{"dataset": "views of escape-time and Newton fractals", "train_examples": 145000, "mlp_ratio": 6, "am_softmax_scale": 30, "residual_init": "none", "orthogonalizer": "newton_schulz_5", "steps": 11600, "lr_schedule": "linear"}
Rows from block 6, named by matrix and row number. Rows with one number belong to one attention dimension. Each number is 128 + 32 x the weight over its row's rms, rounded and kept within 0 to 255. All counts start at 0. After the name is the row's rms in percent of the matrix's.
# q: attention query, key and value (stacked) (model.blocks.6.attn.qkv.weight, 1152x384, the q third), inputs 0-95
# k: attention query, key and value (stacked) (model.blocks.6.attn.qkv.weight, 1152x384, the k third), inputs 0-95
q.76 102 [ 98 193  88 125 125 117 118 134 121  99 119 103 166 125  61 108 153  77 125 162  99 124 167 158 120 116 130 151 150 110 121 110 150 122 103 136 174 162 123 111  89 112 148 156 105  90  87  96 109 109 135 144  94  73 118 121 159 174 124 107 117 126 112  79 161  50 165 128 112 148 151 145 115 148 124 123 144 180 142 132 134 138 157 101 185 140 186 121 143 181  82 184 149 129 111 180]
q.77 101 [108  73 136 161 112 126  76 136 147  95 157 112 111 137  99 163  78 111 132 139 115  78  99 172  92 123 111  98  87 118 146 113  88 168 108 163 181 105 150 121  90 117  97 116 125 151 161 133 107 120 101 134 131 148 169 149 166 148 124 125 107 158  88  98 111 104 132  61 146 124  88 177  73  92 118 108  93 135 188 110  93 140 135 136  94 125  89 148  87 102 133 124 139  84 105 152]
q.78 101 [148 128 158  83  46  76  96  99 116 149 126 153 133 110 149 142 164 120 162 143  86  91  86  99 141 163 150 153  99 119 115 147 115 116 189  82 103 105 156  97  46 112 129 163  90 169 176 138  87 134 106 125  71 135 173 154  39 125 139 160 121 145 186  77 126 138 136 124 130 184 145  87 148 124 122 142  77 171 127  88 130 154 130 153 162 142  94 185  93 152 186  82 123  75 173 107]
q.79 099 [126 131 106 177 209  81 116  63  85 158 123 147 135  83 138 130 172  75 127 127 133  97 109 106 138  77 128 181  92 135 164 148 186 118 115  82 104 152 135  57 115  99 151 101 159 139 144  83  87 137  85 134 163 189 107 164 135 139  84 117 122 160  88 108 133  91 106 134 115 151 154 102 127 176 150  55 160 178 158 106 117 178 147  99 107 134 174 137 156 110 135 158 170 133 142 110]
q.80 097 [138  71  93 134 121 108 114 125  78 130 146 230 108 111 119 141 110  99 126 145 109 129 157 132 109  85  56 105 129 110 144  96 138  93 127 134 166 180 155 107 128 128 182 131  93  63  77 173 182 141  98 124 100 136  88 101 134 161 159 168 169 115 119  86 132  99 113 134 138 107 145 111 103 118  64 131 150 136 144 183 103 105 117 130 113 198 127 114 119 189 166 146 134 174 125 109]
q.81 100 [ 61 135 163 109 120 109 111 127 178 118 108 120 117  86 135 151 160 172 161 182 113 159 156 115 139  83  76 151 183 105 156 110 152 165 154 238 123  83 125 117  97 167  94 151 139 102 189  99 139 106  92 143  82  75 154 103 114 155 179  98 122 121 166  28  93 132  89 127 108 115  95 146 149  83 140 132 162 148 155  77  83 115  89 104 169 159 144 130 119  50 166 132 137 124 142 123]
q.82 100 [121 118 153 126 157 141 116 118 169 110 163 186 149 148 232 165 192 224  91 107 117 113 114 154 127 128 152  99  51 143 164 180 173 143 101 129  82 143 151  98 116 130 117 143  77 122 154 106 177  97 158  47 125 115 140 141 161 127 149 113 103 107 155 151 156 144 120 126 120 119 136 147 115 158 138 152 110  80 118 114 128  52 125 145 120 119 111 123 135 122 133 106  79 162 135 160]
q.83 094 [118 143 177 124 141 121  69 152 125 145 155 115 153 146  68 182 183 169 133 115 144 110 143 127 118 134 150 139 103 147 145 116  98 141 183 128 146 171 107 112  77 112 140 138 150 146  89 144 116 167  88 186 125 118 115 148 180 121 144 123  80 134  76  98 207 155  88  86  95 157 199 138 129 119 217 107  96 132 123 120  85 141 115 149 132 188 130 193 169  83 138 186 136 144 150  94]
q.84 098 [ 99 124 129 123 105 182 134 117 171 129 114 203 154 106 114 130 162 116 123 137 142  97 109 180 140 160 141 106 149  86  99 119  94 106 132  86 145  96 232 144  87 136 131 117 134 136 115 104  94  99 131 148 127 163 103 125 163 146 114 114  98 138 168 126  97 137 105 125 115 166 109 129 131 161 135 113 123 174 109 105 178 171 156 118 104  80 142 146 169  98 127 125 131 102 177 148]
q.85 099 [120 139 101  96 109  72 132 136  91  88  96 184 127 134 156 188 131  93  85 189  86 122 130 113  50 116  89 121 168 172 153 183 139 111 122 114 137 134  97 126 106 131 180  99  18 125 126  94 114 117  91 132 192 164  97 156  77 122  98 136 181 147  95 177 116  79 140 160 156 167 130 183 179 119 150 126  79 161  87 111 118 106 112 163 122 155 120 154 149 118 165 161 143  77  86  97]
q.86 105 [117  74 116 153 140 139  88 128  94 108 148  94 125 158 172  72 180 151 105 131 163 166 166 171  96  22  66 144  96 121  49 104 169 132 166 119 102 118  83 133 136 104  82 133 103 113 170 161 129 152 175 125 129 129  78 135 108 119 141 169 121 139 133 108 197 119 154  94  88 139 134 125 100 165 122 120 167 111 136 140 131 101 134 104  91 125 106 120  75 105 176 109 140 111 130 213]
q.87 097 [158 112 177 113 122 123 164 128 108 120 136 154 102  88 111 125 103 132 120 129 154 134 138 107  90 162 142  79 157 109 139 157 157  85 125 135 139 191 179 129 142 150 122 130 152  78 142 156 136 104 199  72 165 162 120 215 157 150 140 109 157 134 160 123  93 156 171 122 102 175 169 148 170  70 152 148 142 104 132 104 127 106 129 159 167 122  88 168 142 126 128 195 175  95 151 157]
q.88 094 [139 134 124 174  96 103 174 113 128 139 167  89  96 132 178 123  73 115  89 144 174 113 121 144 119 125 155 151 173 129 115 163 198 209 100  86 160 125 119 132 131  98 104  80 133 149 138 110 152 161 103 131 107 167 128 180 146  87 120  99  82 135 155 138 145 135  93 136 152 175 128 146 118 151 112 158 135 158  82 156 160 160 146 161 137 127 195 135  87 158 194 128 161 149 106 163]
q.89 097 [130 147 150 156 160 131 147 154 143 102 113  95 191 146 143 168 116  82 118  96 151  56 113 128 160 185  96 109 149 133 111 127  87 148 137 153 124 130 159  95 133 139 164 123 129 129 135 101 144 142 127 129 162 142 152 105 120  95  96 149 120  87 108 105 101 151  49 162 128 122 128 113 109 162 166 162 119 141 165 119  84 128 141  90 101 107 195 102 158 135 106 183 149 115 106 146]
q.90 096 [166 186 109 127 118 126 135  97 156 128 107 120 122 143 124  92 151 163 157 124  98 159  70 132 125 114 141 101 146 127 138 125 120 146 100 148 154 150 200 147 155  79 142 149  96 111 135 112 164 123 180 123  86 126 119 169 148 118 143 134 186 184 139 146  93 155  94 114  97 127 118 169 113 136 132 118 185 107 133 149 148  84 147  95 154 186 103 138 199  73  63 112 176 163 103 188]
q.91 095 [ 74 128 190  84 131 122 116  67  65  89  79 104 173 109  58 104 119 181  84 170  98 168 118 155  70 117 100 187 148 169 104 169  84 139 128 124 132 137 133 112 168 191 166 132 176 121  97  75 143  91 109 117 100 106 104  89 164  85  91 231 145 168 125  81 113 136 133 163 186 147 135 155  80 123  76 110 138  73  90 125 157 149 152 105 125 107 111 151 126 145 128 141 131 130 138 120]
q.92 099 [149 161 108 147  98 151 156  94 155 140 146 125 123 177 129 168 111 114 104  90 148 133 166  69 179  95  85  87 102 101 118  71 156  99 127 149  85  99 109 113 109 123 164 132 121 166 148 184 120 129 100 139 103 136 182 134  85 151 128 127 166 170 115 128 102 129 160 144 143 160 112 142 105  98 107  95 192 133 149 147 121 124 129 106 115 166 190  87 125 162 153 189 120 110 122 135]
q.93 102 [ 13 141 168 133 169 101  90 156  81 130 147 122 119  69 135 175  67  68 120  76 132 173 134 114 107 141  90 124 120 169 122 154 148 138 135 138 115 140 125  95 110  97  91 146  86 154 145  93  75  95 146  94 101 102 164 158 197  55 159 157 152 141 157 144 103 113 183 124 141 116 143  61  94 190 131 121 138 187 102  99  44 127 167 109 103 116  56  78  92 167 111 122 123 121 115 127]
q.94 103 [172 112 163 115 135 199  70 143 154 141 116  87 149 147 156 187 161 151  85 108  47 173  92 137 113 150 110 145 146 137 129 131 182  79 180 103 134 123 154 109 176 134 114 130 133 168  96 166 143 203 182 100 155 156 158 128 130 105  95 122 152  99 153 201  54 149 140 151 103 147 166 131  68 113 123 123 125 168 115 133 112  97  92 104 154 150 113 133 102  94 165  92 167 135 155 116]
q.95 093 [173 185  97  69 134 128 134 134 111 163  93 149 154 148 109 128 148 142 162 123  69 149 166  88 155 143 144  96 127 121 176 129 188 152  91 166  98 133  89 150 132  77 121 137 178 131 114 144  77  74  83 177 150 122 125  80 190 112 133 154 104 158 142 110 141 129 128 156 105 180  33 103 143 120 184 192 154 124 133 146  79 173  73  92  91  45 181 203 171 166 158 158  67  93  93 175]
q.96 098 [122  86 152 158  87 168 133 106 144  85  71 160 106 145 148 169 131 125 170 120 155  95  97 185 118  91 138 130 109 114  93 117 105  74 107 118  97  99 146 134 164 121 156 168 100 190 151 132 170 106  80 137  92 157 118  71  35 149 111 104  97 100 110 100 143 161 131 110 153 167 122 168 108  81 139  77 148 155 121 194 123 138 125 127 117 123 123  87 140 164 136 109 175 146  85 119]
q.97 105 [107 130 152 100 134  74  96 144 162 120 172  87 205 128  56 157 137 108 168 153 122 160 104 139 128 131 137 154 169 168 167  92 182  79 155 186 102 149 101 162 133 128 152 134 131 145 125 105 166  55 114 128 121 149  66 158 156  84 155 121 144 115 151 146 102 126 189 105 149  77 130 148 168 177  93 140 122 128 123 182 171 139 109 179 170 155 141 139  99 118 138 152 162 202 142 134]
q.98 096 [146 116 130 111 136 112 128  80 116 120 116 197 150  99 132 133 124 182 140 123 183  98 102  98 136 126 137 134 144 144  96 121 141 107 143  86  94 184  97 102 166 136  85  74 120 170 181  64  61 127 121  72 114 111 113 151 122 120 120 112 106 135 191 136 181 107 161 132  63 132  56 191 122 140  89 132 121  29 113  51 159 125 116  82 180 114  84  56 155 103 114  87 146 121 161 143]
q.99 097 [107 126 137  94 120 188 129 189 121 186 135  98 181 112 160 101 125 131 157 132 157  95 165 113 105 149 108 130 134 153 144 105 144 115 121 160 167  77 155 126  85  58 141 128  90 136 129 151 108 186 105 114 132 105 126 124 152  98 147 121  92  78 140 119 141 148  95 124 120 101 131 105 129 143 115 168 110 156 145 148  81 133  59 156 146 111 149 186 148 155  97 174 116 125 108  74]
q.100 102 [144 120 125 180 132 135  76 132 156  77 114  76  88  72 166 109 105  59 164 139 109 130 138 140 136  87 125 129 128 134 122 156 130 165 129 115 204  82  94 108 113 103 112 133 206 139 149 105 131 133 111 143 106 120 168 167 130 125 115 131  83 101  78  86 177 107 216 140 160 127  60  72 149 116 133 132 175 144 157  94 163 132 101 123 130 112 135 164  74  94  93  94 157 187 150 188]
q.101 100 [115 137 204 100 127 119 129 119 134 134  92 141 104  93 100  30  78 121  69 183 188 215 146 111 157 111  88 140  90 143 121 107 104 174 140 183  92 170 121 132 138 112 112 169 137 181 149 140 128 138 135 138 123 170  94 146 103 142 133 136 142 149  96 141 182 127  93 120 185 106 175 183 156 129 101 107 102 120 114 127  54 154 142 118 156  74  96 133 123 108 132  88 118 109  95 102]
q.102 094 [166  86  77 139 119 147 191 126 155 145 110 149 147 133  95 127 137 119 103 154 144 124 122 157  68 212 125 121 159 173 124 117 102 142 154  97 119 123 110 109 136 168 125 101 194 137 129 137 114 180 144 147 150 156 169 117 159 114 131  96 121 101 158  71 141 154 130 108  99 171 138 128 153 160 190 136 159 124 162 123  85 166 124 116  99 132 148  68 115 101 114  60 109 181 146 193]
q.103 097 [ 84  84 149 139  60 125 148 126 149 134 118 111  65 100 118 128 191  76 133 149 176 149 199 123 136 117 126  90  80 114 150 194 133 145 163  87 100 139 124 130 130  97 148  87 109 149  46  85 109 145 191 133 123  82 110  96 119 111 134  98 100 107 134 181 144 189 144  79 131  88 141 118  91 169 180 133 123  73 146 128 104 151 115 122 131 104 101 162 110 131 149 134 157 111 145 151]
q.104 102 [ 71 163 132 148 168 161  97  86  95  85  81 100 161 185 129 150 129  94  68 175 116 108  93 128  98 139 164 124  95  94 133 190 114 175 131 116 128 146 123 142  82  95  87 177  61 132  98 174 127 117 109 140 130 112  93 147  83 114 117 139 110 122 147 131 127 125 158 152 172  91 129 172 162 150 159 101  54 162 157 164 111 110 168  74 167 124 121 169 113  94 107  84 102  93 162 126]
q.105 098 [106  55  62 166 138 143 147 167 121 129 125 145 157 146 173 131  85 114 146 125 166 138  52 168 136 166  69 129 146 103 119 129 140 143 108  87 200 128  85 145 114 103 114 128  89 177  96 100 144 117 127 185  98 119 134  72 146 172 144 170 125 115 146 128  95 123  72 145 210 170 100 126 120 114 149 160 124  49 130 109 101 123 124 161 147 148 153  92  74 161 113 141  98  88 178  73]
q.106 100 [110 118 124 125 181 117  94 139 127 142 149 131 131 125 144 107 105  85  78  71  85 117  79 105 167 129  78 111  83 137 125 100 159  97 116 121  65 112  99  95 124  77  58  78  73 105  73 174 179 139 131 150 171 123  62 107 188 111 141  97 128 115  79 129 145 136  67  87 160 139 164 136 120 174  68 182 184 117 124 112 159 126  92 121 150 157 144 131 146 105 109 135 106 116  65 130]
q.107 097 [159 119 116 149 134 140 116 149 179 157 131 178 126 150  87  97 134 133  94 144 110 107  92 119 167 107 109 135 137 122 147 132  85 130 110 148  91  92 141  62 103 120 159 124 166 176  95 131 190 116 130 186 121 135 129 188 138 148  64 152 232  97 114  77  75 162 103 133 153 118 141  92 164 143 124 177 129  73 137 136 169 181 109  64 103 113 121 105 184 189 110 110  90 151 148 107]
q.108 104 [113 192 121 156  46 152 117 128 108  85  77 140  94 110 111 131  68 186 153 109  31 143 199  87 140 137 175  89 142  99 182 166 124 156 176  97  89 108 135 153 130 162 144 129 132 115 133  56  84 155 117 194 144 140 159 122 147 122 108 200  92 120 147 118 100 119 149 157 155  80 113 136 183 144  86  59 148  83 134  98 159 126 111 137 146 111 153 156 130 132 132 116 155 133  80 144]
q.109 100 [123 132 111 117  88 154 138 102  99  82  83 158 113 115  99  80 159  62  77 108  95  72 151 170  64 118 162  79 100 129 150  95 130  97 139 159 128 153 107 116 110  82 217  85 159 166 131 150 133 160 123 158 118 118 151  96  94 102  87 118 147  84 142 137 128 123 180 159 176 190  57 176 117  83 102 143 155 194 131  99 155 135 143 137 100 199 164  72 163 143 117  59 120 163  96  77]
q.110 105 [ 92  99 141  87 128 128 116 107 138 123  74 136 164 150  75 167 166 169 163 149 166 140  87 147  86 144  73 121 117 125 124  87  70  92 138  92  84 165 163 152  95 116 128  65 155 181 124 132  76 130 148 130 119 117 138 148 172 116 157 156 140 133 119 127 126 131 119  89 112 170 114 185 120 102 120  99 132 115 162 152 117  56  77 105 183  82 190  85 128 134 135 125 168 140 110 138]
q.111 103 [136 120 137 129 129 114  71  77 166 143 120 106 131 166 163 142 101 145 134 139 128 174 153 124 147 194 131 121 111  95 133 117 145  91 140 147 110 123 103 142 118  99  86  88 132 116 194 135 147 135 138  86 135 138  49 106  98 122 134 128  96 164 127 171 121 121 142 164 136  81  70 132  76 144  95 182 148  81 150 146  94 140  39 147  90 122 174  73 163 141 156 157 201 139 103 172]
k.76 102 [160 150  87 146 112 126 121 148 169  52 137  52 107  76 176  94 149 118 108 106 149 130 105 109 171 204 175 132 156 109 103 117 138 121 145 132 142 178 131 198 169 149 129 167  98 133  47 180  88 224 143 112 112 113 111 143 123 100 111 106 115  84 153 171 111 148 132 131 163 124 118 143 128 143 147  85  71 128 120 121 159 158 137 124 120 102 129 101 175 135 132 150 163 171 170 140]
k.77 105 [126 138 110 139 139  99  97 161 159 173 153 123  84 142 107 150 115 178 156 119 144 160 174 178 158 133 115 138 135  96 147 156  93 153  90 125 150 125 115 131  38 114 178  66 118 109 165 106  69 134 121 178 141 106 115  96 103  70 136 139 172 119 141 125 113 127 159  99 184 111 139 144  84 128 176 157 190 115 145 150 180 147 155 133 183 199 140 188 102 116 169  94 120 129 168 149]
k.78 100 [133  76 104 166 192 154 185 123 111 174  83 124 104 165 122 137 115 112  79 190 128  74 168 120 129  93 135  94 169  89 108 144 172 123 121 147 144  96 145 114 141 123 105 130 124 177 157 129 152  98 139  89 147 136 125 160  72 121  96 153 112 123  95 166 188  98 140 122 148 148 162 156 112 141  91 128  77 169  75 169 148 116 153 156 118 143 121  88 116 124  96 196 130 103 192 157]
k.79 107 [ 64 101 131 163 135  22 208 112  75  74 138 149 139 131 181  92 145 115  65 165 119 159 137  81 115 153 140 195 151 172 127  83 116 119  75 175 188 137 166 184 165 134 121 145  99  72 113 153 114  56 183 157 139  84 127 105 132 135 103 142 136 133  85 158 126 101 133  91 141 126 100 116 124  98 149 106  94  91 149 152 139 145  93 117 163 116 132  67  46 164 150 134 149  89 165 156]
k.80 102 [174 201 112 156 145 141 110  73 157 122 208 118  98 191 116 145 179 132  77 160  78 152  88 141 114 180 118 114 160 120  98 106 142  50 153 169 183 163 111 130  77 136 127 172 169 136 163 129 129 179 153 132 190 136 149 114 144 100 159 160 123 119 144 103 143 164 116 138 121  84 117  77 114 138 189  99  87 127 152 127 131 119 140 128 127 122 149 150 187 200  88 124  70 122 165  78]
k.81 100 [190 140  95 142 133 168 119  78 146 134  73 118 152 109 148  52 113 137 166 147 154 160 153 141 127  68  79 125  88 143 107 162 141 147 156 155 117 170 148 130 130 166 126 115  99 118  66 126 128 121 137  77 117 186 111 114 138  92 137 108  70 149 149  72  85 160 177 152 128  94 149 125 142 155 130 139 120 130  74 120 114  66  92 182 119 117 174 120 146 116 144 140 117 150 185  99]
k.82 092 [146 133 128 114 100  83  99 149  96 127 106 150  93 120 138  85 162 168  74 120 144 109 168 114 144  85 174  97 118 109 130  93 111 115 154 146  96  89 131  81 153 149 194 132 136 119  70 138 111 157  97 150 148 119 145 164 168 184 152 149 107 104  90 124 123  85 161 114 193 153 150 128 117  95 175  82 156 122 115  86 174 162 175 167 111  96 140 144  69 161 159  76 111 117 145 132]
k.83 104 [ 95  95 121 130  78 108 160 118 129  45 158 104  71 122  97 158 122 122 131 144 109 112 177 154 143 137 123 143 153 152  88 114 149 152  98 159 137 169 136 136 142 120 111  76  92 176 137 110 133 168 147 141 110  95  99 106 106 171 149 186 121 108 179 143 152 101 128 122 201  87 109 117 164 101 149 182 166 129 149 117 124 167 151 224 143 148 133 164 121 113 113 102 142  90 168 143]
k.84 096 [140  92 129 144 176 155 198 153 142 114 116 144  75  83 116 149 106 152 158  67 116 102 149 167 137 152 133 145 136 144 137 171 194 136 203 188 124 114 104 133 112 181 138 130  84  73 157 154 143  93 134  82 135 171 152 172 118 146  96  90 166  93 165 206  64 102 111 134 144 147  70 114  99 140 138 122 110 129 129 115 150  76 128 141 162 165  90 171 143 118 123  89 140  80 151 168]
k.85 102 [202 121 136 176  96  64 153 150 137 104 197 103 138 145 136 160 122  33 111 134  50 149 105 127 146 151 161 155 104 132 131 131 135  50 160 135 190 113 126 124 161  63 129  96  72 117  92  92 142 112 194 108 157 101 177 111 120 107 133 145  83  95 139 119  90  95 112 174 138 137 147 159 120 126  81 179 152 115  84 160 129 143 116  69 132 132 140 153 170 136 140 197 131  80 109 105]
k.86 111 [ 97 133 119  90 107  90 141 124 131 156 128  60 122  71 103 104 124  77  70 138 107 137 153 142 126 142 174 109  59  77 180 117 148 153 103  56  91 118  92  73 108 176  71 187 124 143 110 189 138 115  75 142 120 146 107 140 150 149 108 125 134  88 189 131 168  56 146 103 137 101 134 115 149  93  95  92 147 141 144  82 128 122 186 139 105 177 153  80 129 121  82 129 128 176 146 139]
k.87 100 [ 77 125 145 115 163  74 168 136 117 168 165 102 142 149 135 164 169 189 131 101 150 159  99 164 148 159 132 148 112 140 127 118 121  80 151 151 139 106 133  92 148 170 125 166 133 192  89 121 106 175 125 169  83 165 119 120  79 136 152 150 110  84 133 123 131 129 202 115  91 155 129 186  83 110  91  68 126  91 190 113  85 130 109 132 149 119 117 113 182 111 132 118  64 160 162  89]
k.88 099 [127 109 129  88 125 181 193 160 130 137 148 110 154 121 132 130 119 112 189 149  85 116  98  72 162 119  56 101 121 101 108 128 101 173 162 198 195 185 150 120 169 109 187 126  95 108 111 176  99 160  86 138 107 151 142 188 183  96 134 166 119 145 140 104 174 134 126  70  99 129 108 103 160 137 141  91 135 160 112 140 158  54 119 136 163 113  65 122  44 173 140 140 123  70 179  85]
k.89 094 [107 117 131 114 123  52  88  86 149 106 169 142 213  95 168 157 177  69 157 135 123 164 129  76 116 176 120 100 116 131 106 113 165 166 181 120 118 133 107 207 171 134 135 137 119 150 165 215 147  95 133 151 126 156 133 140 165  89  65  84 104 140 141 122 135  97 113 104 117  92 118  87 128 137 116  84 120  81  79 136 150 147  88  96 109  70 160 102 147 115 124  62 113 124 111  79]
k.90 098 [152 149  96 114 107 148 153  86  97 157 126  94 164 152  73 127 134 142 140 141  63  96 142  93  34 154 114 134 135 157 181 191 124 119 124  95 114 102  91 111 147  89 147 110 166 113 134 184 111 157 176 131 113 146 108 138 134 153 162 113  56 148 163  76 136 146 136 150 171 142 103 139 153 143 186 177 122 110 118 157  66 199 179 176 179  94 163 139 191 186  99 139 177 104 131 100]
k.91 101 [124 155 116 102 167 144 136 115 108 143  98 160 127 172 126  93 145 116  85 138 129 137  88  50 123 172 110 111 172 136  65  95 174  51 136 158 139 114 108 184 125  99 161 146 114 144 116  79 151 113 136 137 122 121 126 155 125 117 111  92  44 141 158 121  90 111 137 136 167  62 138 114 106  94 154 152 102 157 162  99 177 101 165 114 100 173 138 160 129 135  72  71 111 147  91  61]
k.92 103 [176 127 107 145 131 153  97 160 142 110  27 115 160 148 221 110 162 156 161 170 150 152 155 129 119 167  91 132 127 133  62 170 184  81 143 201 164 136  68 132 138 154 166 144 105 167  95 140 126 158 137 121 132  98 201 163 158 129  69 162  98 100  59 145 113 157 168  86 126 150 121 134 152 128 138  87 171 186 141  64  85  67 166  79  78 140 138 119 123  87  60 148 127 158 128 127]
k.93 093 [167 164 110 176 140 187 120 105 111 133 141 166 182  72 122 166  92 151  78 191  91 171 125 103 126 148 175 133 133 142 118 104  77 154 118 130  64 157 148 148 129 120 152 180 152  86 120 150 143 155 110 165 145 124  72 126 121 169 110 168 145 119 136 207 139  80 148 166 187 103 177 143 132 122 125 111 145 132 163 130  69  92 100 140  95 176 128  91 123 154 106 146  94 179 121 141]
k.94 101 [151 104 119 187 110  73  60 112  28 153 112 153 148 112 107 189  97 132 125 137 138 132 155 120 108 144 128  83  88 152 100 137 156 123 138 124 132 151 124  98  95 134 159  97 138 126 162 174  79 149  70  90 176 176 103 138 139 170 141 124 115 119 150 124 147 132 182 112 151 104 142 200 113 160 179 106 134 104 107 155 137  99 101  97 155 113 153  64  80 106 146 190 117 127 108 184]
k.95 101 [102 179 143 144 133 135 134 193 152 103 160  90 131  75 117 133 143  95 119 153 179 125 142 134 145 172 122 130 114 116 181 105 120 159 124  78 111 149 180 159 102 170 116 120 173  98 117  91 143 114 103 124 154 123 118 170  99 140 182 153 106 103 202 140 166 128 152 181 166  56 152 138  86 125 170 169 130 156 119 136 136  84 130 169  86  84  87 118 121 104 137 119 104 145  86 189]
k.96 097 [144 119 112 179  80  79 127 124 123 120 118 192 151 128  90 133  77  86  83  87 149 102 136 160  69 126 130 112 181 115 142 129 150 100  87  83  66 102  86 171 141 149  51 114 157 137 205 108 136 111 225 121 134 137 178 140 111 144 152 105 128 133  89 201 138  90 118 105 129 123 121 197 171 136 135 116 161 124 148 116 126  98 132 122  93 126  60 146 149 113 135 145 155 124 167 123]
k.97 098 [111  65 110 145 153 155 155 149 134 115 149 116 163 121 115  76 100 122 167  82 144 151 145 166  77  90  63 150  99 114 151 127 103  98 130 121 120 133 112  68  64 129 198 123 133 144 104 152 161 116 139 163 103  96  68 172 162 135 155 187 177 170 106  89 133 124 116 188 135 158 157  97 182 150 180 156  57 158 193 126  77 112 115 168 110  80 181 182 123 140 131 137 129 138  81 127]
k.98 099 [108  97 136 104 140 131 168  31 149 101 148 147 173  96  96  69  91  87 137 154 156 101 138 136 102 105 108  78 119 145  93 157  57 148 158 122 117 122 150 156 117  72 150 135 125  98 120 147 154 146 135 129 134  83 151 108 132 158 123  67  83 120 163  96 107 117 185  73  97 158 142 140 152 121 160 133 120  96 107 105 148 170  55 125  68  73 121 171 143  96 145 124 133  89  68 107]
k.99 095 [151  46 135 140  43 140 110 118 110 105 111 133 155  97 188 153  52  81 126  73  88  78 175 197 123 145 121 103 201 111 127 118 133 142  18 100 144 156  81 174 166 124 125 120 138 109 130 125 111 141  89 169  82  72 115  67 174 106  85 155 153 154 123 130 159 103 121 169 141 156 133 134 118  92 141 119 114 149  91 155 125 108 148 151  90 135  95 124 132 124 122 201 133 152 157  69]
k.100 091 [111 108 108 143 132 105 104 117 110 129 150 129 163 101 181 143 166 179 131  95  79 123 178  82 133 113 175 172 158 134 127 145 137 121  66 173 101 165 130 129  81 151 110  91 147 167 141 114  64 115 152 174 161 172 117 105 137 154 113 133 107 101 119 135 107 137 175 126 144 171  82 195 106  80 131  83 130  99 125  80 155 180 184 138 205 117 120 120 121 135 155 140 131 178 192 137]
k.101 099 [146  80 114 123 154 227 123 197 144 143 125  99 143 118 156 110 152 141  95 101 137 137 113  65  72 139 133  88  61 171 110 106 147 205 122 136 102 158 111 131 109 183 124  90  91 131 106 131 126 136 123 154 146 100 122 102 144 164  95 195 108 180 162 125 116 129 142 124 172 176 112 141 110 127 196 152 163  75 110 151 135 118 123  97 135 149  34 181 101 118 132 191 158 142 138 170]
k.102 102 [ 97  42  87 114 136 111 133 198 119 135 140  94 138 155 173  57 171 140 137 108 130  93 101 136 154 163 110  69 105  48 116 156 140 171 111  68 138 130 152 110 158  94  42 152 136 138 113 151 139 112 144 112 121 178 134 127 104 153 112 198  80  47 131 110 153  92 154 115 115 116 127 132 131 146 103 138 159 198 124 138 166 104 176  65 111 184 121  69 128  97 115 125 143 126 122 121]
k.103 103 [130 100 100  94 162 114 173 164  98 127 116 119  86  82 132 157 168  54 144 104 175  97 125 117 179 174 101 137 144 182 141 159 187 155 152 174  98  91 149  71 140 115  49 147 166 113 147 120 101 197 110 123 109  64 151 148 136 119 124 108  96 130 116 175 133 118 140 175 181 162  91 100 163 160 173  96 158 171 123  84  84 151 121 132 161 131 132 141 151 145  81 137 119 157 142 142]
k.104 099 [129  99 146 159 143 195 126 126 107 169 176 176 114 138 166 152 166 128 109 141 151 108 134 126  91 160 139 120 120  97 151 102 122 122  60 161 138 130  94 215 107 131 117 182 145 171  92 192 158 182  93 117 127 107  57 128  90 151 145  93 180 105 177  62 175 117 145 111  86  66 159 101 118 100  80 131 152 146  79 120 156  84  98 117  98 157 164 156 139 132 164 134 131  49 177 119]
k.105 097 [124 134  88  62 163 153  96  51 104 111  86 104 120 123 106 113 157 133  97 127  87 135  84 108 127 159 136 132 129 177  78  72 111 129  66 103  89 136 138 122  67 109 199 160 165 111  87  98  88  86  96  99 135 122 144 172 105  70 111 113 153  74 146 165 119  90 126 132 140 133 128 113 126 134 185 194 123  95 115 183 141 113 198 159 164 102 146 108 183  75 103 107  97 119 109 104]
k.106 098 [142 139 159 142 144 117  68 138 158 135  74 116 124 146  74 208 156 146 111  89 142 145 121 139  89 181 113 121 105 147 141  89 164 120 140 141 128 179 122 181 151 139 185 128 124 158  79 126 143 121 122  75  95 129 102 110 114 110 107  85 122 117 212 125 137  81 148 103 113  89 123 124  89 177 120 140 167 146  81 182 156 184 128 107 140 122 105 106  73 109  97 190 140 128 109 172]
k.107 106 [125 146 162  87 116 177  71 133 121 114 110 164 119 124 138 115 120 131 193 161 100 143 184 117 148 126  94 143 130 136 132 126 124 121 143 144 164 165  73 157 130  89 111 218 111 123 123 120 153  84 113 142 102 150 130 124 102  77 109 118  91 102  96  95  76 121  89 161 128 139 139 135 102 169 109 123  99 160 114 136 131  86 134 130 101 178 125 156  94 158  91 170  90  96 128 168]
k.108 102 [119 100  85 117 101 103 122 132  86 174  50 167 132  40 107  92 167 137 100 129 151  83 199 106  99 115  97 105  45 143 160 136 156 176 134 112 121  99  89 130  87 129 142 151 154 163 117 149  93 102 142  64 180  84 147  85 148 130 142  89 116  74  86 118 163 112 131 162 112 133 131 158 103  95 169  96 133  90 161 126  91 147 107 109  84  90 160 148  53 143 148 154  92  96 165 161]
k.109 100 [146 126 164 130 157 114 127 119 136 114 163 167  82 134  87  71 152 139 148 159  74  95 186 122 100 135 155 116 129 114 168 170 104  96 133 130  68 112 116  98 159 120 155 109 125 162 102 111 127 149 146 118 101 153  81 197 129 100 166 136 122  82 150 141  66 111  70 147 202 130  90 132  60 177 156 147  83 136 100 111 159 161 140 102  27 148  95  98 125 101 159 163 154 160 144 161]
k.110 100 [155 145  87  99 112 120 113 136 142 162 181 169  72 133 132  95 136 133 127 118 121 177 114 103 162 170 161 119 152  92  87 137 143 108  83 181 148 157 131 155 163 152 194 182 208  94 119 105  93 134 152 141 158 121 204 180 161 103 124 117 170 157 155 199 121 157 111  93 189 187 187 146 164 121  93 131 149 107 182 172 154 147 112 120 124 146 184 126 150 134 167 169 165 129 148 100]
k.111 103 [109  91 154 111 116 113 117  76 102 136 115 139  93  98 103 177  77  99  87  83  68 107 149 119 137 152  83 150 162 156 130 102 138 163 100 131 126 142 103 101 130 181 196  96 145 143 118 149 146 114 107 135 126  88 136 186 102 134  79  80  99  82 158 104 114 162 160 108 124 171  82  65 149 114 147 134 113  92  65 138 135 109 137 100 118 146 165 174 200  70  88 152  87 102 106  89]